Rows from block 14 of a small multi-label audio tagger, named by matrix and row number. Rows with one number belong to one channel. Each number is 128 + 24 x the weight over its row's rms, rounded and kept within 0 to 255. All counts start at 0. Numbers have three digits each.
After each channel's rows are labels from the 100 clips, of 14976, where the channel reaches its highest value: "strongest on" is what is common among them. Only what is clearly more common there than usual is listed. The data: babble in 24 made-up languages, each with its own sounds, syllables and stress or tones, from a formant synthesiser. In brackets: how many of the 100.
# convs0: first width-9 conv (model.blocks.14.convs.0.weight, 144x144x9, each kernel summed), inputs 0-143
# convs1: second width-9 conv (model.blocks.14.convs.1.weight, 144x144x9, transposed, each kernel summed), outputs 0-143

convs0.129:119131123126178133120079118129146161167080090122126095113143099219126112127169108114112110138122137114123111142124098110103138119106110125158143147105111131143152113114162146157120090130077134094114121081122133120137121121119129108152121162155095148132089143116170121153114116104132151103114118095141141112143118174150146101150130144135095185136113154135141130120096144121097129168160159097180123141137162135115140126071097104132139
convs1.129:089129144150084138055138151152145098148146140160152111168117123114128130179116095137136127114100120118114101095117126176155127093104118137112091107125154116099144130101155126155107127143103125124135182153144130136159116147141154159129176091147133140102147124089103128153183091146131138120118180129129105123163139108105125166148106135114131163209119127141138162145138142100124143113124092130125168134082132140138143126134146144129157
strongest on: /ə/ (94); /æ/ (68); prosody: tones (59); /g/ (55)

convs0.102:117118100153129141134110132159130101162132092093119144129121137069135109087181134073108133109107126082121127162100126136121139087102148118130179099120157134140134135109098072104130085139124110143099158121120131105132118167106125134161114107128139109108130123096129114120144146131117117150101129106119088117134147137097154162093123114156124118105110075097138106174117176125121162169132130159100102144150103134101109167113079170152114
convs1.102:107120112145122147091102130166162109070126103137153127130148181070120088135103133122104119078118123143133121111122094147152139176120080145124136135097144127137128092138142155141124114165114120162097127191129099130175107102108111152155148145089136154133141100108128080108124112125072121107143131145115117091086138117145117101075149097108166151162102148122127113166108122130113104136121127142088113130141154123154126092122125144114137
strongest on: /i/ (79); /b/ (60); /s/ (43); /w/ (41)

convs0.76:105101151142132098115134093139141123085180125107101152163174123146145131127142122100121118104118133075107135136143140092113103152134141122099118138125115124143138140109086137106127115160136120110116171133114140152132116083147128079115146107113123091108151101085145166158123125126087124138126133148107080101101169155145110124109137114055108136159128108116163081152165083112150110138095115109142109111171141164078138107124167137136148
convs1.76:095124098088099137144139104100078131087138142157106088091129117122118091136130123117156105136160124092120122138136126136116144106157107111135090110114094114090202119126174176134157079104131140091139086126120136122100126135085095127144103096132169140148064157122108159149151112112142137109154101151167122125119115152110098158140131106126172135141128133115135111105089131121123112133136118157119148092117167141153120121126140108080103
strongest on: /ɣ/ (42); /ʎ/ (42); /ɔɪ/ (37); /p˭/ (37)

convs0.30:164115150108148145101135059118126157122145082122175127173125095137119181143149125111164119109117132106068148110139119109122147096096102124139134123099121122132139142152087112159149166158140142137147110104109131142190137137112133142148111100143142113073117145132155110095112151117127122076136095088118114112127128136106108141116122116184090140089106149120125124139075135109115137096137124146118113144143141165086156157145100089146121
convs1.30:123171093138128163141126122114137113118126090114121128107139148085122126131153121094120119208119145172127123136145111125117146150103134166104137117127127101117126125103154110112140115122111116148135156091140109165129169127152137109122112169089111158110146161095093143109156102141163149144112146072111118125156094084159107129087126209110162152122076109121100081114088125109160131129124151125128117134140148125140138137154109080106128
strongest on: /b/ (79); /k˭/ (52); /ʌ/ (48); /ɑ̃/ (47)

convs0.56:116140131079147152129118128157140120135126103091147148074140119109159118123142125158124132111108078108116129119122119138132094123135109125123144215094117092135119107123126146100156166112148094141110150117139114122110090136113104141128094130127090130132092108213119132143155148132092104136113099087101134102078123113191106114084133159111129101108120128132141137099099112143144130139134129071114112119157144187110144131124118154139123
convs1.56:141137094115109130111128150116120122116146160125121116084116127148135127139100107162093141121133148136120142122101110148127121133101123114134098237128120120137131120122114191135122144150127124142114132133129108118123168188104105162129133097102109154097168116118100130135094146124148149137148126103133141135103119123146126126099150116142155125109152133186136146142122141157122142134138147142139223121149095222134131150106138136156125
strongest on: /z/ (100); /ə/ (56); prosody: stress on last syllables (53); /u/ (48)

convs0.52:142103129079114129145135073156141118107127101100103146133127114101135131142160066120137137126095132102098124105110115126078113142126085128140133098132117133101104120139155125101128120126114118097160113081112138098150153124069113085155117111157133109120113163108115105138129132117102085102104128149146094110130177088127091111132124132090153139122159078139138140119093093155154116143102125139143145143181142124133129133164196089130156
convs1.52:112129113130149115134161157118110136119134131091133136098153130157135150129132158075124113126119094127134133132114145115140119172137132135124132120131129132111168129088120106142097141121116119188108161155163173119127104135135108156127110091128147117088133101146147120110112131139113141126176157127079119161085145164101159103113092093114113119057107147130115137117108132086088093092147133103142067119102090094142157091091112076114131
strongest on: /r/ (100); /ɔ̃/ (65); /ɛ/ (48); /o/ (32)

convs0.138:119150088099114128106078133126141157091095119101112127133139107075161148092130144130128157206112111180121155109105147168170118108102109096131115161138114128162090079131129131127143088110126126144142110135094102134115143145132110164131157118124128136117128112154160081102099128145131124147110099124098127125116115141157115133098098104117170119118159096147130145133089104087096122093123149083146115135111153117112080136114095166146127
convs1.138:108158118153117086151162129109140116136145127156149121111107131133141121113152099106150116088170116121184138110108131124105141091132108067102122116108135119164161158089082164130084169117124126121069154123127111135132086149097125113155153154126131104091146136131118130160105142130094138150128109119143115121092148091083131113140100077138089151125157096139086139131108122156117120114151155115114185099137126113089152111136152097102126
strongest on: /dʒ/ (92); /h/ (53); /ɑ̃/ (38); /ø/ (33)

convs0.99:129132115119114139114142097124107106134136104103134113106175161131119110134129149121092105138123087116139147114136114128133127103106132146151109191117120138145105127107104198167141155105125133135124116154107125142113082157122115127138121138123103140113114136184131113148139113091145118128125127072108124091126131133162125121135142030158136149094095121123125138128135150143132118136121120152109201151131140210090139118133129073164125
convs1.99:103147112151137159168139102145132133157146168107163112150129125132154131123141113145092151174137098133136107145118114108121151121104129134115117182151150141150117108138162156147131094160162122134127129133098104129142135200109132136121123190111159112157130172123188126133101120157114145136136125064093118128151112135170118145145138066123128146109129123175103116130119165120090165157106144118117170126143134167076141139144121152117113
strongest on: /z/ (100); /ɛ̃/ (37); /g/ (36)

convs0.37:119116131129150134133149110118105113197135144113122121132107138109147116094102165146108155138153107115131125112129102082121100099127091141138161147133167109117121182151170122094174147131069156094136160138158109154138126150132090081100170133177092113105126111116112075142103106123174122103135116127079093103122166112129123103140121122119127109131132123128106170089099149148151122118132111130110107141115130114108089137133086127081137
convs1.37:143112140128112148134128141163079123154138187143105107139139124138100143111124118149107110097149109120131142123078137142095087115137137164121109104139101132122121091169119129125087174136080121120110114111111163171154134124088130127106113125190170137096120142179095116148135096166164119143099120113127138134120127111088125153166125165152151130131137121107130102180113149142085103128116155161105152138138087149124164158143109091097158
strongest on: /p˭/ (100); /ɑ̃/ (34)

convs0.6:115143124117158139118134115093133160110126109108128148104177155138155143168056143105123127085150112116111125121071091061081144104082136138161151132114112119153146110117124150134142164142088135141140145130090138090107141140148120126102165117109108102119121136159135114101097148098125115134132109172112105101123168138133086147153091114076128155083109154125129122100125097137151123141140143149100141119124167153079128110119137102121148
convs1.6:124115144149108166127162135138123128088137127135139131122121126149111088120118126128127156134129148139123129129114112106101112117138142121163144151185157132106145080098156136129116147152167139145078084136139131109127153119148130171098110135140134127161088129112163091123183171108200123088111169162107147132152124158115100128102135120141160101084148116141135177118111099145116070148150126131128133108144116145159098159123150059145132
strongest on: /k/ (72); prosody: stress on first syllables (67); /ɔ̃/ (62); /ɛ/ (52)

convs0.48:161163124154168147097084068115106148106124152091153151153137115098125159108141124131151144123182157137103121107165138144135133138115159099133125126107142140136138139097122138129109126083098116102160165122134141105165164138098118164151140120141117124113118117113136144117146139071084095131060097170136122137124117122105139140122132145129077118091105125123155109115152100119118154098098112125079146165103141140089084159095157120132126
convs1.48:172121128164126123130128151106201100158153087118149155108114135156165151123110145122114092142129112143137124122129126132151145108132166075181137140112145144137128125120167095094124118104157100166144103123108084129110136108098093110101128142141136119127071146148136108152120116112142121132157140137127154143140121141111080090214090173135151127154133162124132156145147083167131117106109133104083122106128107144120118159135147124116112
strongest on: /dʒ/ (74); /ɪ/ (36)

convs0.18:147135122143171128111122112172128135135128152122114178112125122119138181097169143087111170163118118126122192125073087114097115085122119112117093134102112114153145092135123090133117137120082118085114126079130095086132124157118113147142109108106104131122157090136134089142130110151158099150074138151151134081116132091126103167104144148156129082112097116119128114124139147098102112112128146100105119113144111132121105162099116134116120
convs1.18:103145092109140109110120131118184088150114073143168127126153109087125108141142145129127131085149159128151119123137098154174093120133135130119133134175098107113112140158085123158149147163126083111114143141132071173150123122090093127152123088117144132091145146136108086164138116096112092128130144146130122130121084094110126111140145109094094096152137150105148133145128130099127110096113120168124132115160123138150168097154073136116105
strongest on: /i/ (85); /b/ (48); /ʌ/ (42); /ø/ (40)

convs0.24:138121133095124138104204067138127132110118126099128115136149108097122101109112124125097171131191118125129148161114145120110152121169096152162110092121094125094101154124127114145115134146103116095146141135120104134087127108139086132105124131126108146109109112131137128163150104110109107127142149129143131112140166097124100145147138089123094143137132129114119155123121113140110095126114126107235140100127129131085122097084180090110133
convs1.24:105133156102137126114115152145160132104137142134111123117067124121152113093146115086113123160103135107134110201119110100127112119178104130147132093132081145115137166139173132087124137157153107106134123132100154155138122128112103099144132148143164103139110095140164184118126138085088146126151142133133107105159137151118077098087110097082132127122116143121078097112095139127108153126129116095077090105114142138100145133096115127123116
strongest on: /ɲ/ (44); /ŋ/ (39); /ʎ/ (34)

convs0.80:162119130130156198111126101099133085162141104098115135129153141067111088124101165122121149070101105106109105126134125123139126124120108182170152092112126161118106100121132128125142103120144141122124154129127137156139101120142106141132158125143105092130129075095121148100149143087105153132079122067134143087096175127131143158169147126126133154101146129167144133135132168088147127107123098125157127123112097100125108105111127124151112
convs1.80:127119142164145130110132095136111173126139120098121143118094180098112091129160129107081131073141132073109118140145158111120144122147162118117127121181162116113155136095113146129107141147135113143117120136127088078127109105150119145121100173132137107110132108085098120079112139177098140122133111140115196094112139112140132130139134086118132089117100122109143137105125165107090106111118083107144107113111143102077100113103112119105163
strongest on: reverberation (68); /t/ (56); /d/ (52); /ɣ/ (33)

convs0.107:133156130153138143094137119138112103126123128105130142126180146114148117117127145092116080091152125147137106142143196134070147114157182105173133061131156112138115112138101109098124126126143120157108125110095118130130149102130120121129142111157124105140110070109176099084130134098103102108121116160160135145126132129127107110123160092100132123117134080092114151126139109159112103153130092151101090117113127108152073154168103138130117
convs1.107:132115116092157115139101115115165168117155097133126128122136105113196107125163103126115160104135086144131113121122105134110139130111122044104085117154129126134162118147135135117128129185118134118123132135139112132127112063141121137123120149124149140132126121077111113166105099122152143122090089180114149123129121136145107058133131084127119116157122135127099151152101183122155084138124140104083112118122134074130157107104131142141107
strongest on: /θ/ (87); prosody: no stress (55); /ɪ/ (52); /ɛ̃/ (44)

convs0.2:105140149096157126125101105138131143138163143140137140118165107104126102153137151095142108143154131156118150103086108074118169114100125150152114153115125164134104105089130138154154098118128153099108136125170133099133096119110126090117138120114138088125115120153129149100110081144105099151127116131076140146125178095077131173148127158149141165112116171129108157117141108132126197112167101157092141133137149106116129156146095099117085
convs1.2:118131128148148108182123109163133115114141138127108125138149130145141114201143162141104124149148119121138150121141129115156112093115102153130150111143096152141119112092122115123101117134128114080137169101081144149142164126099142204124132128144097152147134108188130105136113140128178149129142150070159096146113126123126138115132094183125127095092152069150104144124124113167126096179148119131160148142147159130117118148098136122107136
strongest on: /k/ (100); prosody: stress on last syllables (52); /x/ (39); /g/ (33)

convs0.34:130098138202147111149177110109095115100135102091124136113142117097121132121157151170134213113170099103106106119089100113175125101120122145134100138147114138139128153130097108142167161127116130109105157104132134077122087122114149165120108130112119127108175134177108092154157120103102128128158139114104094104100101080150115134104132124121133147174173112095125147133106097099135139114141144120127120128119112135107131110137138144126127
convs1.34:098134131107111130148102146131102138130146124122144134095112124092108118110092103141138097102124138100127164115116126085111138107095137140137124139141092145135170146163119171097099099118108130147091109138121127154149130134097080141126145096130130158089081086103158134116130130140084160128155101097123090119122161113076112114095105113089137083108138142151137119159136112170070107075132123148113173128169102158134127107113086162143120
strongest on: /z/ (88); prosody: no stress (54); /ə/ (49); /a/ (39)

convs0.101:113137148141099179109168071170138133147107151150126134089146143108111125140166100125166140074130104110112157149131130148087072123148148126147158102099093073170153129135122096075100142122118135096178117132166140129116091099138121152106134139118121091127136098085136118137111158132156141115122125132105129135129113104146126112074126135125108155111121167126154118156137145089133121100099114108123099134153149139140094150135151172095113
convs1.101:129133122147142105138118142056086152136137103135092105111142102081119149134125169130104120106086085146129069107129120118186100131131132099151130127154135144092130090116117113092132155086148100105100126105105142134169163141103108125159135089138111132131105111102125143136077129146140110136126156152150134125118125115116131129050144132154155114125146119109143086123101131126140167134105168130137144167155103120123137184118115170125154
strongest on: /i/ (56); /y/ (43); /ɔɪ/ (38)

convs0.142:129109111150065159125080100147106112116113150115130123121123115186148125149161126156087065023149130115154137130100097146140130157112085135119154081141142132137116165161153140144135148172101111119128171128110113120150132124126166140099092136117134144108143123086112102141125124119093108133109124123134124158155133084116133145107104105151131079113099131109115133125112113128126123111113147134151124133112079114139095135133120104093149
convs1.142:103102163136137140095148162125102119153134158112134151135107116109084150141095135125082107067133130153216077124115135135127130136165172121109089114111158142090148104167138124155132173109125167140112060166146083132170119123132143109111135162129117104143089152131114120124140105119111113139134108150118148127116120133113095151119150132140115067140098155102132108112129130128086128129146156114114123145115129094115118143152138112133164
strongest on: /aʊ/ (65); /ç/ (58); /æ/ (47); /k˭/ (39)

convs0.0:166118107143112135100133143133166166134090155122103111131148126096144123141184111159141110151109135129074119132096102113124124115135151136110156149144107130071092138147081154082130124149109140148109120149133124158144132091089146132072118107137148117124160107136131129114121107150094120112159116133125086141157112061080122132126123093126130109112159109117146137106179137132156126161155117156158088130103115114145078157108082121164129
convs1.0:127146121146159119107136156150147130114089125170133118159127156072147107087143178119136105114079098118123110115121117102114085126098107122111105139125157104178108158133134137080132130130104123088081087152157135152163091120185121166112178097107113115116144085107080112130126107108112124123116167119141167106122148140169171120151169125099134120131091133128105154148155111153133115156124122119143138142127111127152158125131154128121161
strongest on: /b/ (79); /t/ (46); /u/ (37); /ɔ/ (31)

convs0.22:129168150115145113175163140145124133145106107000102117149131140123115157133122110117159115100089103147126136095107119143132107137092116124117133096120125158106142106105120121143138127109146117094124106071155157133141134111129129163154156107139171120142113132139140156135137151138095138117112105148134086121121167120113142126111129104109136155143108148106123135125099115138136126119139130078083136124123148150180100097170082105098151
convs1.22:153141118162121127073100102120168164101117108033142103130118109150118128120108127129104153160117137125115136113123143156144112159129125111123119125144144117129154146124120117108141121113154219168168122179140170156131147138130132142135198177136116155125138109176108119123163117119132104127106083111136121147154141115149135128166137128159120112107129151103163159125141138146144154143105123135085124131134120075158145141132137149138119
strongest on: /h/ (53); /ɑ̃/ (34); /q/ (32)

convs0.115:105139145116116160141108095099138136160100123114114116113142137064135118145105153105121155131097115142183167143140196111071080116111129129170128131120145137149085091126138150115120165158132124122065141162102133140104111106106097134137129141162124127111166120123067171112082136110160143097124095077096118113118161140125104124127087125098144143128100126128102148114122126133094146124136134110134118130162133158118131139102120092140146
convs1.115:142115141169178138132098118088101135118119112118120114157121133136171088144130122121132135171103133115199135134147112204110108129163139152145102118143104138106143092129124130112117144108113135099121151120077112139109146133115156124122140124123098121120118180079139152195148101186162134132098114137144114067102116136138121172162112141133102134121134092114116113102071136140138111112115122143122141125095168118142140118135094156112136
strongest on: /æ/ (78); /ʌ/ (51); /ʎ/ (34)

convs0.112:149095139110154124135130086126106140101127102106119109114159143121110102136111123111129110046126142147125126118119123137153096128159116097135142123119142098162102122130117071101140117125128138118121141125113114183068174072129094080109092154131135142132086120130177126134103138099081110081106094118093114118127128175100130168130107095149180134132159138123145135101152125172122132137140114105149106144144156092105122131099123124120110
convs1.112:095121106140101096161091162121136141129184126147122147098111076170109112142107119118120125053118113114098114107087117112120094164146126142110154121133142113099188107103122132140122104131114142115126135107171136093099086151145114160114154146137112103143136162112103143143108138142193133202165134141146112109117160133145115118118123094163130111130165119135148107153142135080141132140139140117117154115128126143147119169138076113133133
strongest on: /ʊ/ (80); /w/ (50); /ɛ̃/ (48); /aɪ/ (46)

convs0.5:122123110129125138129212101118127115113138154096128092118143159154101125146142127121122142124121107136241146128131088121127089132126118132148115134094099109129141094068163147120129132104119157111131154144105138096087113176107070114119159115124154132133154095144135105147119114093141093121127119149113140135110150116131090134121133111130138132068107136131152127110131107077144120106115107129169161128132103139082120145128141145116100
convs1.5:110098173095120093109163161100121121116130144123141126120115130163131139161081140111105135133107145095141091120119117136119081106155119096119078116159097130111154101181149144107134125139113145130067106121127156146137119108111093082138165128131125126109107149103149131106134131130136157110121162134122144130122176123160103156121081109104146120167131124166078112084141144122127138069113171103136118130102133189130132106181129114110116
strongest on: /z/ (50); /ɛ̃/ (44); /d/ (43); /ɹ/ (41)

convs0.33:136149104108137113140142111114161130150124141129068115129151159120111101074120120083124153109112144123121126153102101118169148098085130137085125136099120146130124107124146173135107123100107154126120119117134144103136129152138146114139125118122142105163125133152154167116122121140132145135084134177140042154119145145159126142133134079105148152128151093075187134163083092116119113129118143095145129105158110145117111115128180161080129
convs1.33:114143115148070107130127178127127146136116128126111127120111115117125116110132118105139075155114127105120126122101138130171110130140106097101089154127165135094165116134142136120158090100105133129093088110144151103127103151138141155142112121196151097140137131123135113084158099134106148117072155139119136104139140117112072130114108108082100138126185090136108117076107130115082106097138167116144111091150183138140144091125128139120148
strongest on: /p˭/ (65); /ə/ (59); /j/ (58); /ɣ/ (52)

convs0.81:140135118084105142144098109122124166149146132155148133130129165145116137128134152079116068113101148122223132134112102156100165116120101099173114141130088131121125107128154081126140121122109154115124163096090138138155122124117125172093145090121129101107118123105084160120104121120113101152123108117110091098155135132095120118148110137135155133080097148171135135150112140156166129093101103133104137116127112136137145168109114166120093
convs1.81:124126149080146193108113106109132123112142110122134183183136150169146127136103141114129098115092146124105104126136113149106118133112127158142094092112123121123110122112150130105106125153104105149148105122112123102110121178113153195097124095144158169148103137091158142129146092094111108112107155121110158133114121138147097159167149149112097112138116156134145133164139152101129119173107152145150136160177149137076149101087149108142117
strongest on: /æ/ (81); /ə/ (59); /p˭/ (40); /g/ (31)

convs0.29:114123108089098136114113116177091147130116103121134147155124110128144131135105148075125110164106165149151154156157160188143142219123120137155145152115153115156135111133153097132095105097130147110083127132090125123096128155130119134173124099139148097101120145136103085127122117133181104119093114118114130099122123163112153139137146126156113092099120114120132162132154161122098141083108164092131109117111115124087112159132148095128132
convs1.29:130093094108144136118151105108116134129092103164176124149148105137133099134170113170125102099114138148089099135172158080143099065126094148095131113124096122185106109113129124126101156131105140158141117139110124094109115145135125134111147104133109139128084137111115102128114145113101119107088132109104115091133094211129130132104118114125163118157095121157116115146115130110149160087113117114090124143107104142136157088137118077115117
strongest on: /ɝ/ (92); prosody: tones (89); /aɪ/ (71); /w/ (70)

convs0.79:138130127144122131155151101160118152133145105091123122110146153085147143137125128116128078119133156162163115113099118125119153100113144093130133112117103129132086116081139105141180130147158122164118098103126092109134113117133085122102093132079126126121108085170097182133146143094100111118122121173092191118095145121133139170091120147143115126094118099085107115155142086145156124134128122169135115147175133126124109130072118117104113
convs1.79:161073151125144109132154113142171146112105120154109099098122112109107152159124132105128203104142126109147123139110172095127135098093164131162137138163110107119161143142106152145109139123107117080167103142125121149135130137106131142092141155104127139126115124074153134137186137121111082112115159115130083120118109142089130122097075175126130132142143157096148102140139112134126154160122158112188136117146127112117158142114110144169159
strongest on: /k/ (73); /y/ (53); /ɣ/ (46); /n/ (25)

convs0.108:138136114100148131130174097131131186136133124110131135114130119139117185156113133135133131099146132161123137139112096092123105136092077144148091141131094145144114117103154121149111142088177131147159123128140118116130163161124063111091155139101148119159128139169109099127132136157129103102182117162092121138120160093103131128114118111120099106095145163106197116144125102112146101092137135152131140148114116171101094128130132089116171
convs1.108:165130159085124080133151105147089057117159166096139122100120135113165119191138105079134153147167081114123115142117097097120123127154170131144136124116117139138154146131111131151120104144123113150146147128123121149139123124123107135137112147158103151152139109166156141095135120103173158129134131142129096143163146175117165158149123126150167103105088129122095104167141107131120103145171151102148126113122111122084156151164149099121108
strongest on: /k/ (95); prosody: stress on last syllables (55); /x/ (41); /g/ (35)

convs0.20:144152114080140174140132126142144131106135157117104101133150158106151167160135121112136099153140150177139129123138130124112112141118193103137114092124142142125111086114098112136150098113112159102146144123141125159128112117132103141109163105101101096166124145144120125127129099161091081100102129158124072167114165093081144157080137090115140137085117142113148108079134093131169139121115115118107105116185131136115101139088126123146124
convs1.20:126126073132094060119112107139144122098150130143119109106152097201164119124167155103122152123147098146152147147132130108135144091161115129153106121148114120136117119103135116126122111086130144154168075109127162128107145113135122148155118103125116094121130149152119174106126099053151104161153176147147156154133148135124157136145123096125064140157157136116134134112136145143119137171119118129145109133110094116156157163111157130112132
strongest on: /θ/ (33); /ɔɪ/ (32)

convs0.140:123178148069131143075074106125123168148166093107092115113166139091135090179143119097113089144147132142109157162117117135125130113092144144140133146154137187121127111109146143143113133101143145114108142098103118117087115135100113130140120117109135126128117099159141077119137106113097111124126099170112169113127148096095173156139116118161110100084113149126118115139070154146119121097131113161140117108119129131101105123131099104134098
convs1.140:115128152117167155131132103155111121173085139147107096163128139114156113117163125107125196144140127164129119102131114082150116088147099153121146136170128126151144105124070125151112094152175147122083104119098122115136075104169115133098160134114156155149126128084085129135149117102150124131129140144143128115141128156121144109137054140103150136101171135126068163106108115132118118115130149133174137137111134138107136130107109160130137
strongest on: /k/ (77); /ɔ̃/ (74); /g/ (57)

convs0.27:143161120116121140111091083098117139161123153131126157117155130118122110169116119148120107096117129099133100162125126125127140122153128106163129144128109126137097113103133215092140135117131127159133121117108137137128115188121085102122123126147124096108118072199114136093155137116095094103071121154137149096105156138164152145116159155143125133110101151102136150105109103127086090116129129121139115074104112189138135143127120117129104
convs1.27:085106122118140146149125147136109101144161148113113131161091115165141157141136134070123180119101105128139145136126149159140139111148113129178133120133118150119094153161097145167132162086135112117128114107138150115115170163161121101104109119136133105139085125167146126150087165128113161124102123141119098174132140162113085159078104161131137142112100085139104161161125160099144136136145108115179145106129149133151135108133147176152093
strongest on: /g/ (97); /ə/ (59); /z/ (56)

convs0.104:136137133127165133107130114139105114142127140100140138161182092171147096122094128070169151142111119081072107142109115117093145102137141156172142125105131123097124164082086115147111144112104135112099137102117111094087127137162084119089148129112130120113120144124130075155094158098126106110160137135148101126135132084117121132116124108131104189103142139124132144134143117120147164145119122184148156153116117169111141142094102099108135
convs1.104:180126151141133152135122110163110116127125124146132133145140159146136140154092132166081158175107150110088119137091123125163107089109092174092126134175114133147154142114117127162100146141186145093108126098163122159144167134122058110130114104132109126132148098138153128095121139120134119094107139100132138123151163108104147103125131149128149123127142099108164142116114125137127146143130113123092107177103113126202142086107164147105139
strongest on: prosody: stress on first syllables (66); /ɔ̃/ (62); /s/ (36); /e/ (35)

convs0.7:162160123080164129142122094119135122114108136162184119136141111156131117152110151108138111134127098115091126121100122163096122179102146129158121170107092119116111146099132134114130088134094156136126126131142125083174102146132073103124129088127137107110090112172123151111115155101091120135139101117116105112120139163185145170112112132088129130081124144099156114134116134129158101141114080116119114142114106192141083118119119132126160
convs1.7:155121119111130110144153109100107086142128174112110120121104123149141161117136145123108139136138116108141102117105126118132113109091148082109101151117116156097082119106110146118185118148122124133156150080172117119113153184097093139142106150113113141116098134154118153153120100131129139117130091148088132147080123132169189113094162166119133111144096138172153137146131081147142150142111123126121193137147133155163129087144163125163121
strongest on: /z/ (99); /f/ (29)

convs0.132:115144111117157102167104071101150112146125130120162128146166113150088110113113131116153127105145136158137089082119162166128186114126122116147105120141116119097095098102078095125122115112154097116101119115127116094109157090122130170136119143094146153132109089123120118101142144112126079196147117140114095090169149115135102135121137133086134131106103091138114107116142115134150129120135100172123109155114173151115113144143144086106091
convs1.132:164140131150145117140182138106142113136124119133099144117062149183071136127145120095122147125155138155133147105155134109110146122106140075182115146140150148128133127152126122161111146128160143097143128101138145107154105119129130074136130105115117138161168118119143109145118110112126124102119116131166099108149088129099124136129071125128115130142141162131141193107130105115117164097142143077119105096198125132132142110124163167119086
strongest on: /g/ (63); /d/ (41); /dʒ/ (40); /e/ (37)

convs0.121:144117106108171145135139083070126131123141149131104144120101126098081124153108141122119147128136160119125099155106145097166138141126148147090120108151166148121185112120145070158105122123142118091122158150093124097128084111104099147127143090113085130077164135120129136126127108133124138119103135140092114074121155125077159155129111164126097150149138129166162117119091146125153142142138100201144113115133124134096136102125137149130109
convs1.121:168136099140130134151077170176055086136141123116123115175137192133107131145121134134121146096127117089115131122166095131111168140116129146185142127130118106112135143096085138161155148133143094115118118146098120088152094124114112101135143154154098128132121128133160139113149119133085116111140137148137141101151124127126101137149087134126146168125137145082164117131122135128095127106163121091135121098131147121134126119155185163083089
strongest on: /g/ (58); /ɔ̃/ (55); /ə/ (46); /eɪ/ (31)

convs0.25:139100112112118152137144090109128153108129134115131096106128130086184126140152142098147094136115104147117160141152094119135135185091118147142096100158157126168114133131090115139146140131163122081148080127120116160066092128095107134154098091135094135116137117142132128117139124120134090129133104141109106135144133167102175179070088156123125138114132153136136114080139078127134128142112090108104140115132121124064149118113119115145112
convs1.25:096083126093099087145121091134110147130142142100136119096160103101133087155157184165128151110145106178139134139159135140145139105156140126119126120113082116161158116115108162114106098101106119120108155101137132073124101123119103097145087067125105114125126154164139154147119148135146148146111112118135124130126122111092128106139095097149123162112148113150125129144096163131166126142174147131183105114109092136118111179155089113137131
strongest on: /k/ (97); /ʊ/ (55); /aɪ/ (39); /ʃ/ (38)

convs0.35:127102110083123136127144094138107141135117157115105066108139099137073161107089138143112128142157139121161112156122107114109121133137077151149107094089098156128151104085149161160122114131094148122135097104158150117183139130131099120104120118129111154149110132098112191164138152118130163139094115119103104139102175111121118135119121118099147168115154164105120144134144078106142113112122077113150138122133144129112154100111147108152176
convs1.35:121109134132124131124192146108125110120172146150135110139132094120109137147104139157109109169156134113088130141110169120136115092170127128145114088129110138102130121122182120143136145098093112180177158138117136104145093102148107114137130110110176088124156095110187111114167102157125139105167158114089120144149148118147104163175113104130079116137132142122108126128117116138146078115115116118136102135124118139130145167149107185107155
strongest on: /aʊ/ (53); /ɔɪ/ (46); /ŋ/ (31); /n/ (25)

convs0.3:138125142076126132114128102120117117169122136116070162151150140127137156082170134102129140083116148120164148132114142100124144138107115134128107111104152114125128127118164137156114120139113148122084136134144118116179129133089104132160103120164084122119086138135142140118153107139145132102134113158111132109161125112110103154127129067126137135085135100149143140121134108145161089207131078165119088127135101187134104108084091106153122
convs1.3:124112135123167141138113167153144160074138123123139091121144130130143098104125112079077117121106151109137158138130125109074113136141155170117100149132138095145115171123117174107136137183143133147141149151114138121138124173116153124113123117143180129153161148142144116111150129166114110096188155130110160133113103119117153136153125152102118140123145070135184140167128162099083126095094121131150103146109135128147133125096163117100161
strongest on: reverberation (67); /p˭/ (41); /ɑ/ (39); /t/ (35)

convs0.14:128110094119091110138072097094128134095134125123127134153168150133129110135150134105142150128078118099136099139072153123121088117118092148111099122134147187143111127127113142143130107097090143100174174123082110132138131125099098113107129138073132104164138134169137095115109145107131127125175109129103126127110136093130132129142102174122171152141150122131138115090144139146085126154112099123139143120129068169118135155078105117163143
convs1.14:117152098136155147087181138161144065122126133132140134144117126142149147112124147073129120125136115131156139133119141112128114129127114102096103163091142077145137162148146169132086104137077139113077157147134145207120157148139145130069138133115113130113130116125086127125114114130097113116156132089077150148138095097180112120147147147127100088100133117140109157144145146116128146135121135149126130167087154132142127113100157093130131
strongest on: /æ/ (50); /z/ (49); /t/ (43); /ŋ/ (35)

convs0.136:127169137117162108111146085100143156091126133136115121124118122116127122128084088101093074130109136184168103122138142127131133108115111092123112114116111099136184137103081125099160117122106142111106071115142145150142095152161147151182138113155141129131129144116149154109106160122150086116107110132150091146132156086114135150111112121148165153101136132103151160163129108102122106135107080104105103116122104097137119116127112140142197
convs1.136:160143120207128122129096156118109124112142121100088123117116138120147145141105130173105112196143139123085154106141139130140167136112109089129143123118132143113080128137103111104135098151154103104110104093136125122063124120113137120112138082118158144139104114167148131140134099124087159200132079098166106134124164101099145140170136157101124116145133143106118137136165108124108121136180113122146111114129122145134131108165114132146157
strongest on: /aʊ/ (85); /dʒ/ (84); /ŋ/ (31)

convs0.133:119142100101089128125151069110117121138128137148150128110143137122119172145108148081114151175111082109146134168104117115120139109113158125136092114113144116101087119115123142138110137138173105164105105098106118134123117142143112102108151123146107144083128143149094200114146103128136165112148080165146132108134114129141138148111119072171107160123101126067149153142148141167145128140120131087151131121124130144115147103139082096085158
convs1.133:137123128129079130098162129193124095113125157170115134171142146166078153113129143124141112118110142069127153118131114113134134130129113154116163155141132134130140128135149096081165143140143122113168108160092136114117112124138148153077128119131111112146120144091138150141138138115084119142128139103106159134097104110133122157113111088103160187103089151078125142123149106117129158122148094118149131130140146122111126075141130110185190
strongest on: /ə/ (99); /y/ (72); /ɔɪ/ (37); /i/ (34)